config.toml
dataset = "made-up ball-and-stick molecule models"
targets = ["balls", "style"]
parallel_block = false
experts_per_token = 2
patch_size = [8, 8]
layers = 14
eps = 1e-08
one_sided = true
adamw_lr_other_params = 0.0012
epochs = 15.6
Rows from block 11 of a small image classifier, named by matrix and row number. Rows with one number within an expert belong to one neuron, the router's apart. Each number is 128 + 24 x the weight over its row's rms, rounded and kept within 0 to 255. All counts start at 0. Numbers have three digits each.
Before each expert's rows are labels from the 100 images, of 14976, where the router gives the expert most weight on average: "patch colour" is the nearest of a few named colours to the mean colour under the peak; "strongest on" is what is common among them. Only what is clearly more common there than usual is listed. The data: made-up ball-and-stick molecule models. In brackets: how many of the 100.
# router: router (model.blocks.11.mlp.router.weight, 32x128, trained with AdamW), inputs 64-127
# up: expert up (model.blocks.11.mlp.up, 32x32x128), inputs 64-127
# down: expert down (model.blocks.11.mlp.down, 32x128x32, transposed), outputs 64-127

# expert 25
patch colour: grey (32)
strongest on: balls: six (70); space-filling (65)
router.25:129135134153114138117108086163126126114144127143152151132056097118124084130126114162115114113129165137111155147129167108126106157104155154143131086139156126133111126160135155121132124115162084
up.0:158138134180121160146164119128137144127122145131123138133139152139135095148123117090110114166088100158093117124135076139086161083073097155137125174113169131110134117122136113138102098124170088
down.0:129081131153168140130118147092123122174124169105167112132113169093090092114102155141126137117132127138103118188188123130142161092115113172112143151136150097157152116129149138142145147113124112
up.1:111108123123125180106081187091128138128159118145147162129105107104118153075130146157116112142142148106110132133154143120136165140128156137141108132078120160148109138153139159084172163121150095
down.1:117166114107119152133099148114135084096164116130111177129117136136114177113132138164161100151121142123108201119171130106085137165136144138131081114135120146142104146153098159143146110126172081
up.2:136133073132126146141134124136110157104123148135142145159153130121139086118146132131097140145134105165180157113155097171141145138128127156118119135161153142082158105103147108085098120143103127
down.2:200116124161088124155167098139180159134139092155124116167143151104133131143129142102091136164133089106157090131091089163171127092126120151135113091107108128085156135126091111142163116131099120
up.3:158140108092131139132095097121121162117097108150137129130095101121141086137119142108137154164104145175145128105134144120117131158121140128127138129162151177109156122148157118115148138168163129
down.3:147157103058122139159130132138137146123168133100160192109102099181123135090139110142122068147132128167107154094120123146108112149129128110120103121178137159123161148135151133147148054154139108

# expert 2
patch colour: grey (41); brown (32)
strongest on: space-filling (97); balls: twelve (63); balls: eleven (30)
router.2:138087163086130132139145098138160134103094110110122137093177099113122106103111152138144138130097089125104130126145108131137146127102113083119105104134137164171140161160137184160159109137089133
up.0:081151121185160123130094125113105148100099132152150116091116105125102134160120129134102128113122145138084148163104129109134141117124110174148102116129128081105145102159129124098086126078135104
down.0:126128129128103172141164114123151083111113139140105147147127122114140119065100155112142131166064064131148101089148133128112156117103097114114128118111140165141144167136137160151182132176131143
up.1:069152112116137116104095153070084158139143107125110109080135113165163151173158085136113135095158163102128131146140162121153108162129154118133111130162113095117107096145084104097085142112160134
down.1:091160111128137131091119156093075157150136080144119109096136121153129150151162093110125124093157177108126142180162142119116119149136149143136120128141110091130089111142083103089087175128150117
up.2:082138106135133126109079149134081158142110124117148126099131137157131174190126092156123123107142178090141140157143147123115079172123136132151108120165105067132126095122081103084073129109164130
down.2:107155112138114140091113167114079164116124097137110113097101144158118142167151103123117132101159185109115141184144141123125103138131151150132135132135103090139096095127090108079090175137147126
up.3:091122148104121106155156099159104102141148116139114119098099125116168118140144109109121168099142151113192132151173154080107143137128118139126133142142125105142122124078094144139104154140154125
down.3:147128115147134130082080144095130167119166164093155140119150130118095146105096173158112096129128106142103121106114114177154109114116134146133113100106113121125104110145135128134150115129137118

# expert 7
patch colour: brown (32); grey (26)
strongest on: space-filling (94); balls: four (73)
router.7:119132144107126108148092090139105139103135153128140131124158113109142103094143122108150162142089140106105137146137157106114168116125105119127105110141112131128114173138107185147093133142141120
up.0:134152185160127138130153113097147135137150128104141116105116117138125108161069142129110109170104076173117110129152117169131154153112127143110128143111171103149123122112131142136159116167140100
down.0:088111127157135150127097165097153145155141116126126107116142107094139115124104116157118097140152127110106143147166114103158149128098159116113091109136121115185132128139143092088125159138131149
up.1:118141125156121077089110138129122115158129124136161118153161064131114118143153119119127176105142126152118113140094127109157134101123145117145148147109158131107126145162138119110186120186108150
down.1:139109178150171040112105111153128118167138099124153121131174083119103118123152106151116125084194151153124130135100114093166129138169151118134124164134128126127128126159139120132137091103117131
up.2:157117162165127155136103154177116136102129122138161136128133133102129131117118157132090103147120116112106159116118101134135123115117095141140092145112114122110146120134144092082107114091130133
down.2:118103159169161115112102154112143131165151131111174091104147111092116117117101126129099121122150093149105140141147101099152179135078126160137097161141126122150150126137148109140128112131113163
up.3:115121121135121156119086164140115173057156114128129159129132128111099135129095158151110122137126129152071150158113119121154131088125159133127113150129159109119210107163157134080100128117130117
down.3:137095146126138115101104125068153136144162139130159127125169123098107141090103169153135123128138105147139140121134129132143154119119125171141109158107126131125105151148136133170185099164145131

# expert 9
patch colour: black (66)
strongest on: dark backdrop (81); balls: nine (80)
router.9:107164125141093143089107082162137131088123142146151127120091108107113114130111121167134119113128155124080130147120150113132150142134106141140126092122138111130098127128157169130104114124175079
up.0:144124123166140126159095172154117138108102198127162157120133148135146134129183157125104097212093088112119130095133108120102095129117120154125119126120129144116175114123149095135125108115125103
down.0:172152115130076133146150123143120170118106183126157120161119157139130137157155145100126144111109132123131110125100100175127128103115121138122142150099114088107118133090094133170129105158079114
up.1:133136131136114145107102135154119164090068105135097088138114140154130125148155122092091150148085126139168135109178066078129116146135122072130104134145153110098164123154130097117134131141152148
down.1:119133139120113138162181141085095120135164154115114108111131154151181128074169096157072134141118062146154147148133134119070120124140094120090146143098143154122113113111124099165129107120119116
up.2:155119133141124165143121138111159187082121120117151132121129131132155156110150123120091133133124134155156173098130100145120123089103148104104154127138137142108149115086173110140155140128108168
down.2:103144152071123113174101126162127148176134120155161131116137123174169090128164098125116125117127156139158143147119157091135118110141115115086101094170168140128106137129121093160091099075130106
up.3:096108163146129071103100143136100130147111146129123155115160109140134136147133108114084159090153118128085121128101136110120127138108139100136189138098164107111132148135104117087134095132123167
down.3:173118147084142092141141115135087132122151107064144122099142114159106099117158107118099155121130129148153120098128142142151111134137125121118143164143157099104148133128130119172126093065101118